A small masked image model, trained from scratch.
Model: 2.97M parameters, 48-pixel images, encoder arch vit, encoder norm layernorm, encoder activation star_relu, encoder patch size [6, 6], encoder layers 8, encoder width 192, decoder width 128, decoder layers 4.
Training: muon at rate 0.0017, 10800 steps, batches of 384.
Data: trained on numbers of one to four digits printed on busy colour backdrops, 147500 training examples.
Rows from block 6 of the encoder of a small masked image model, named by matrix and row number. Rows with one number belong to one neuron. Each number is 200 + 30 x the weight over its row's rms, rounded and kept within 0 to 999. All counts start at 0.
After each neuron's rows are labels from the 100 images, of 14848, where the neuron reaches its highest value: "lies over" is the class under the peak. Only what is clearly more common there than usual is listed. The data: numbers of one to four digits printed on busy colour backdrops.
# fc1: MLP up (encoder.blocks.6.mlp.fc1.weight, 384x192), inputs 0-95
# fc2: MLP down (encoder.blocks.6.mlp.fc2.weight, 192x384, transposed), outputs 0-95

fc1.319,252,182,201,179,199,193,187,205,208,247,199,255,201,201,211,241,238,225,190,173,182,143,194,138,195,233,232,211,277,216,207,180,132,258,231,226,153,192,171,107,142,175,135,163,154,238,206,167,201,210,212,185,189,184,152,183,176,144,188,172,209,173,218,215,227,211,220,213,196,238,201,215,229,182,205,216,197,161,236,188,144,207,231,208,172,181,243,215,150,154,202,201,187,209,201,229
fc2.319,215,192,197,222,186,166,241,203,201,203,191,219,161,215,209,210,200,158,189,189,176,212,201,215,195,235,249,209,246,193,185,145,183,177,162,194,247,161,188,155,213,210,240,218,185,184,187,184,251,152,186,173,191,182,114,214,178,130,206,190,193,190,193,155,212,195,189,193,177,196,205,208,240,236,208,215,212,218,264,181,214,193,238,235,151,236,226,147,258,216,163,202,204,246,146,242
lies over: digit 2

fc1.179,168,202,198,140,198,205,190,168,208,239,225,218,181,243,176,263,210,260,191,173,169,221,195,173,203,172,220,188,197,211,221,190,247,176,219,237,187,210,190,226,141,200,177,178,218,198,165,223,181,220,233,199,190,176,203,251,184,193,188,248,165,238,177,192,255,149,183,200,229,199,233,202,162,180,184,246,229,185,194,214,182,186,204,209,157,162,190,212,211,217,178,207,194,199,201,195
fc2.179,186,205,189,203,127,212,168,216,224,252,177,185,170,244,207,206,201,190,194,167,184,166,160,154,215,165,199,204,160,181,201,185,186,252,204,171,195,209,186,157,166,244,249,183,209,175,149,195,209,172,271,202,191,270,187,232,208,149,197,148,205,179,238,187,180,267,230,191,160,201,219,209,163,245,213,204,185,171,137,194,230,193,183,176,260,225,192,196,184,190,204,219,173,191,182,181
lies over: digit 4

fc1.302,185,175,256,168,146,201,203,173,214,231,178,123,253,219,154,195,176,234,183,239,179,226,194,161,209,189,239,209,197,242,209,183,168,166,194,222,240,196,243,200,155,250,209,214,197,187,215,215,179,230,229,195,177,237,216,223,222,190,168,135,198,270,224,267,220,193,165,203,237,234,209,241,166,203,142,202,155,178,193,207,171,237,204,151,170,168,213,161,179,177,178,201,212,236,204,185
fc2.302,189,210,245,163,188,194,238,153,215,192,171,223,188,223,157,196,221,202,192,173,161,137,157,184,220,234,216,180,224,230,193,260,208,209,202,199,140,238,195,202,169,199,199,196,155,171,211,224,238,195,247,176,225,204,239,273,150,149,193,196,195,283,169,177,173,162,165,242,180,259,228,188,243,248,202,207,161,189,168,173,163,149,197,149,189,262,212,171,217,223,208,219,203,159,161,214
lies over: digit 4

fc1.240,143,233,160,209,159,231,212,197,227,229,252,252,221,185,229,225,205,236,229,188,196,185,152,183,181,231,186,151,206,232,248,239,213,202,164,201,182,155,201,240,209,130,182,129,190,261,205,207,202,191,240,239,185,136,231,179,181,236,121,188,207,202,195,196,228,205,220,192,248,194,193,200,191,213,210,198,183,248,215,172,167,191,190,161,234,168,181,196,193,206,172,265,197,191,189,197
fc2.240,257,213,262,104,179,190,187,203,222,255,206,243,149,276,180,198,229,207,206,149,226,251,155,171,215,214,195,232,200,252,251,205,215,179,221,169,152,215,232,136,186,214,232,196,212,215,162,210,197,212,201,158,199,244,138,174,194,174,171,209,183,191,236,213,238,217,250,206,208,216,193,160,207,169,194,161,164,180,194,228,268,228,196,191,189,247,234,194,160,217,220,221,173,194,218,182
lies over: digit 4

fc1.53,212,189,182,219,214,187,218,227,203,217,244,198,150,165,204,212,157,203,233,152,256,188,257,193,147,194,193,212,191,241,283,197,161,162,143,197,179,223,222,164,267,225,176,225,209,188,168,198,154,242,166,163,146,194,217,205,196,213,184,182,183,207,212,218,185,203,167,215,201,244,227,225,230,231,190,179,213,229,145,166,212,235,201,240,215,216,203,134,208,187,218,167,229,253,259,190
fc2.53,242,216,210,116,211,151,190,229,100,167,193,201,176,181,188,197,226,192,230,199,217,213,201,190,201,203,174,204,213,179,250,207,171,179,197,254,168,197,181,125,234,148,213,206,156,204,195,153,201,185,156,218,168,228,163,188,135,194,226,187,249,240,211,197,198,245,192,248,156,236,205,199,225,218,222,235,188,213,217,180,174,219,187,157,214,157,242,177,232,211,212,224,223,175,214,226
lies over: digit 4

fc1.333,117,242,182,177,220,242,186,207,223,211,202,211,173,150,172,202,197,226,207,166,181,209,170,228,277,199,225,182,139,242,199,199,214,158,210,217,224,203,216,218,149,181,175,170,227,197,241,258,146,194,252,200,206,201,188,184,179,237,182,248,165,176,187,126,293,198,215,192,242,214,165,184,195,227,195,220,248,205,194,201,192,179,193,249,221,221,170,214,191,247,205,213,179,253,195,187
fc2.333,230,192,168,231,143,257,183,196,254,202,177,223,220,225,213,227,185,192,223,174,238,212,165,225,97,190,178,205,217,154,190,208,192,205,197,213,262,217,249,178,214,169,205,184,214,224,206,153,186,210,191,182,201,176,250,245,183,172,195,191,237,229,271,217,249,191,240,192,243,208,239,168,210,202,220,208,175,177,207,150,213,148,200,193,207,167,240,214,149,221,219,240,208,195,147,225
lies over: digit 8

fc1.286,149,184,179,215,205,207,240,234,231,220,219,198,197,167,228,155,188,197,160,220,212,185,191,211,197,196,240,205,205,223,190,224,201,224,212,264,160,193,245,220,216,208,184,235,217,194,227,189,181,262,205,178,192,160,165,166,202,225,200,205,247,208,196,213,199,201,131,202,173,185,179,215,227,229,195,237,217,270,222,185,144,214,184,138,223,148,256,165,205,195,202,235,248,220,163,158
fc2.286,177,212,192,215,185,112,220,198,154,235,155,235,197,246,206,178,196,123,261,188,148,209,185,231,212,207,241,239,158,168,178,205,190,214,242,227,257,236,225,183,225,210,222,157,159,235,234,186,241,141,195,158,231,199,214,163,142,144,172,167,180,163,254,206,191,166,221,184,212,217,164,180,202,200,213,178,201,218,189,158,193,195,207,176,203,223,210,188,182,230,224,197,159,233,173,205
lies over: digit 9

fc1.304,171,191,134,258,193,194,213,234,207,184,174,217,179,197,233,182,189,210,209,166,188,201,160,150,219,180,164,174,207,222,266,189,197,224,148,240,166,215,179,200,256,159,170,185,190,250,193,195,233,278,198,202,188,164,176,217,158,212,186,184,236,231,149,214,184,184,166,211,205,231,192,218,197,155,215,189,167,217,208,119,215,204,186,221,233,173,176,239,242,209,190,177,197,249,212,188
fc2.304,222,189,218,203,148,178,129,229,164,143,199,182,238,219,209,199,209,185,239,209,150,236,225,226,189,204,221,163,189,208,212,218,187,186,196,237,214,218,234,191,176,176,175,203,228,281,195,248,162,204,172,166,170,253,182,227,212,195,189,184,179,183,263,199,167,224,203,203,276,161,236,330,233,166,189,188,185,196,180,176,196,212,180,196,172,188,218,235,257,205,236,222,215,230,188,199
lies over: digit 1

fc1.356,241,254,252,183,223,220,146,196,198,207,228,200,149,196,148,204,153,237,226,178,204,224,193,159,172,184,200,215,203,199,222,175,172,218,212,185,185,202,165,161,177,175,167,166,141,212,219,183,202,204,257,246,188,220,184,179,213,144,254,203,245,213,177,222,233,155,245,183,190,247,270,167,189,180,210,187,207,211,162,226,218,177,168,189,153,215,259,200,176,224,197,243,202,173,210,207
fc2.356,201,153,153,220,208,185,230,176,165,139,186,183,171,196,163,177,175,180,217,216,218,218,154,203,205,147,201,148,159,202,207,182,220,225,196,142,199,208,183,257,246,203,223,203,192,181,193,250,196,205,190,181,239,208,197,214,221,263,207,197,209,270,180,233,189,173,163,274,156,160,142,235,194,205,203,250,219,235,183,199,221,186,187,217,217,243,161,201,213,239,175,204,195,122,236,161
lies over: digit 2

fc1.69,196,200,212,155,189,203,237,209,212,170,204,149,197,237,247,177,189,141,169,172,225,193,250,186,193,214,210,180,169,188,218,159,202,212,225,195,190,205,192,178,251,210,176,179,180,171,193,208,163,202,261,204,198,175,176,163,248,168,216,224,176,163,194,179,207,181,178,201,174,205,211,226,243,194,240,236,225,213,173,199,236,187,209,234,203,158,220,196,214,192,208,206,174,212,217,211
fc2.69,205,162,168,196,215,212,233,223,230,270,225,200,135,208,191,232,162,147,188,154,176,187,230,186,206,181,117,180,220,194,226,224,176,225,225,228,185,225,217,152,166,217,191,217,166,187,221,141,189,185,197,164,207,224,259,225,183,189,190,209,195,201,228,198,207,206,241,235,132,233,211,192,192,239,195,243,200,229,201,218,218,207,192,256,245,196,207,200,199,200,185,232,231,183,216,231
lies over: digit 4

fc1.300,194,214,185,159,145,194,226,196,152,221,214,180,212,215,185,196,162,213,216,200,231,251,256,196,194,154,246,125,143,218,208,198,176,174,162,255,171,188,210,218,196,193,157,213,214,174,171,199,151,224,174,145,256,208,198,209,212,153,204,232,197,230,202,219,190,215,200,254,181,159,142,159,221,223,242,242,222,247,163,165,171,218,203,136,229,195,219,223,181,172,181,180,218,161,167,170
fc2.300,160,195,188,250,225,229,210,199,252,273,161,202,173,136,155,268,221,237,188,221,249,163,181,164,199,153,156,201,217,194,192,212,227,227,213,218,186,178,194,202,181,260,273,205,154,159,232,207,216,243,190,182,182,191,164,173,202,260,206,236,197,237,200,206,210,154,199,170,227,211,185,185,160,225,182,170,198,216,206,234,213,202,202,179,200,160,212,167,244,185,186,214,227,203,174,188
lies over: digit 9

fc1.174,106,148,215,175,207,186,231,187,154,167,188,181,211,181,229,187,219,187,169,145,229,192,247,243,214,173,206,193,232,201,128,225,180,221,223,223,261,218,214,216,173,193,213,217,160,205,226,197,218,183,234,152,204,236,187,207,217,237,166,236,195,185,161,196,181,189,191,226,219,200,140,222,186,198,189,199,197,229,199,235,199,171,201,242,144,226,223,247,195,171,125,231,188,205,217,231
fc2.174,195,236,138,190,194,245,166,175,229,189,197,150,201,180,199,234,205,194,199,187,174,168,214,235,203,226,256,226,189,202,208,231,170,190,221,159,149,190,207,194,143,180,150,181,187,267,183,242,214,220,194,282,199,182,190,215,205,223,236,183,206,270,248,155,195,207,195,190,172,189,248,253,207,198,166,241,188,218,239,169,173,202,147,155,212,165,199,150,236,237,239,197,187,202,203,172
lies over: digit 9

fc1.351,194,197,235,170,125,174,259,248,212,161,254,216,170,182,190,165,194,202,202,152,189,222,233,204,215,191,202,218,231,229,229,197,220,227,237,229,213,185,203,228,208,209,124,181,243,186,174,202,179,186,173,113,233,260,191,219,203,185,186,209,199,151,203,219,175,186,197,186,173,281,223,218,219,185,216,210,229,202,185,196,242,184,218,184,228,242,248,196,201,193,202,177,231,214,204,237
fc2.351,162,194,189,227,251,161,165,194,166,257,232,237,224,159,226,206,215,199,190,223,183,180,232,152,166,202,213,181,189,171,245,193,174,216,199,168,171,180,222,205,181,202,238,235,221,150,192,181,208,192,237,274,189,181,175,180,124,177,184,178,175,232,138,184,181,160,182,217,197,158,188,219,259,237,214,186,190,249,213,178,178,192,160,224,165,187,226,173,185,188,183,239,185,211,177,141
lies over: digit 9; digit 4

fc1.290,181,229,225,198,211,221,233,231,192,203,261,196,199,187,225,162,179,196,194,172,237,191,205,177,205,206,193,223,210,214,241,250,210,194,156,224,218,197,227,202,249,235,151,219,184,194,175,256,179,179,189,196,191,200,234,192,193,258,255,128,191,129,185,179,178,249,171,214,244,251,135,198,199,171,153,137,159,238,211,201,188,219,190,279,214,207,204,122,218,180,224,192,212,176,239,139
fc2.290,221,178,228,164,196,238,220,220,162,231,209,198,144,182,180,191,188,188,262,188,187,227,185,247,174,188,168,172,217,220,244,200,200,240,218,158,189,235,216,178,238,218,238,186,224,241,263,177,192,173,184,155,181,247,146,173,205,212,219,169,258,185,257,177,246,161,210,235,171,181,258,210,202,199,209,250,169,172,177,188,207,181,197,231,188,183,205,194,159,167,184,175,238,198,274,182
lies over: digit 4

fc1.99,224,154,172,165,226,219,177,212,149,223,226,173,132,199,194,241,225,217,232,185,215,234,212,187,189,171,224,149,175,211,190,147,184,182,180,243,176,207,227,198,186,238,183,234,190,236,202,204,181,237,229,187,209,197,193,175,193,224,187,257,187,226,142,149,208,173,222,236,219,192,151,196,245,241,188,217,195,243,233,225,150,208,212,164,161,184,145,267,197,178,220,235,253,242,176,207
fc2.99,241,215,213,194,179,223,203,203,155,196,163,185,219,159,229,166,223,236,157,176,193,167,194,218,172,168,217,224,228,225,235,222,168,126,189,141,217,207,207,181,172,171,200,219,190,200,214,190,223,183,161,159,162,227,197,247,244,178,266,206,213,159,203,203,183,215,178,198,144,211,172,178,239,218,191,229,189,202,128,213,215,152,203,122,202,148,221,135,197,170,221,151,212,278,200,255
lies over: digit 4; digit 1

fc1.191,209,213,198,160,142,220,180,155,179,237,203,175,230,178,267,249,144,263,197,187,208,236,194,167,162,206,162,204,141,221,214,156,191,212,231,227,215,218,237,225,133,168,175,228,199,212,234,294,190,138,256,237,207,249,199,168,165,213,220,209,175,185,193,187,221,167,237,165,221,140,219,179,150,193,169,227,238,239,182,156,157,191,206,244,208,141,207,202,177,194,140,173,226,234,180,186
fc2.191,226,188,182,250,168,183,219,145,158,250,172,230,248,209,161,175,210,166,171,172,217,197,229,236,238,201,168,207,175,148,147,194,201,195,183,214,227,228,187,212,251,169,228,196,190,264,231,158,205,179,191,210,173,174,238,237,182,182,186,223,190,182,266,202,243,207,226,205,215,239,198,218,171,175,186,211,184,191,158,173,214,188,214,244,239,191,228,196,177,231,200,156,207,176,197,259
lies over: digit 6

fc1.215,155,169,195,247,174,178,189,211,171,182,255,186,213,242,182,181,218,195,206,261,194,221,232,154,170,148,195,240,219,151,199,181,185,146,183,220,258,186,193,216,163,208,198,225,187,201,188,203,187,193,236,179,117,169,226,199,178,245,210,219,213,186,206,235,199,155,207,221,236,193,225,203,199,246,189,266,256,95,205,175,261,178,143,186,170,212,131,242,182,172,147,203,185,230,188,193
fc2.215,167,214,233,190,213,221,197,181,195,248,191,240,188,184,174,193,233,225,211,230,173,271,166,186,284,132,180,219,198,227,195,227,198,214,175,173,183,238,242,176,142,158,192,181,250,216,170,137,211,180,225,230,193,164,228,223,165,197,166,203,199,180,140,203,215,178,202,178,219,164,184,153,252,169,215,228,197,176,231,243,190,191,189,200,193,172,254,229,183,232,192,223,134,161,210,245
lies over: digit 8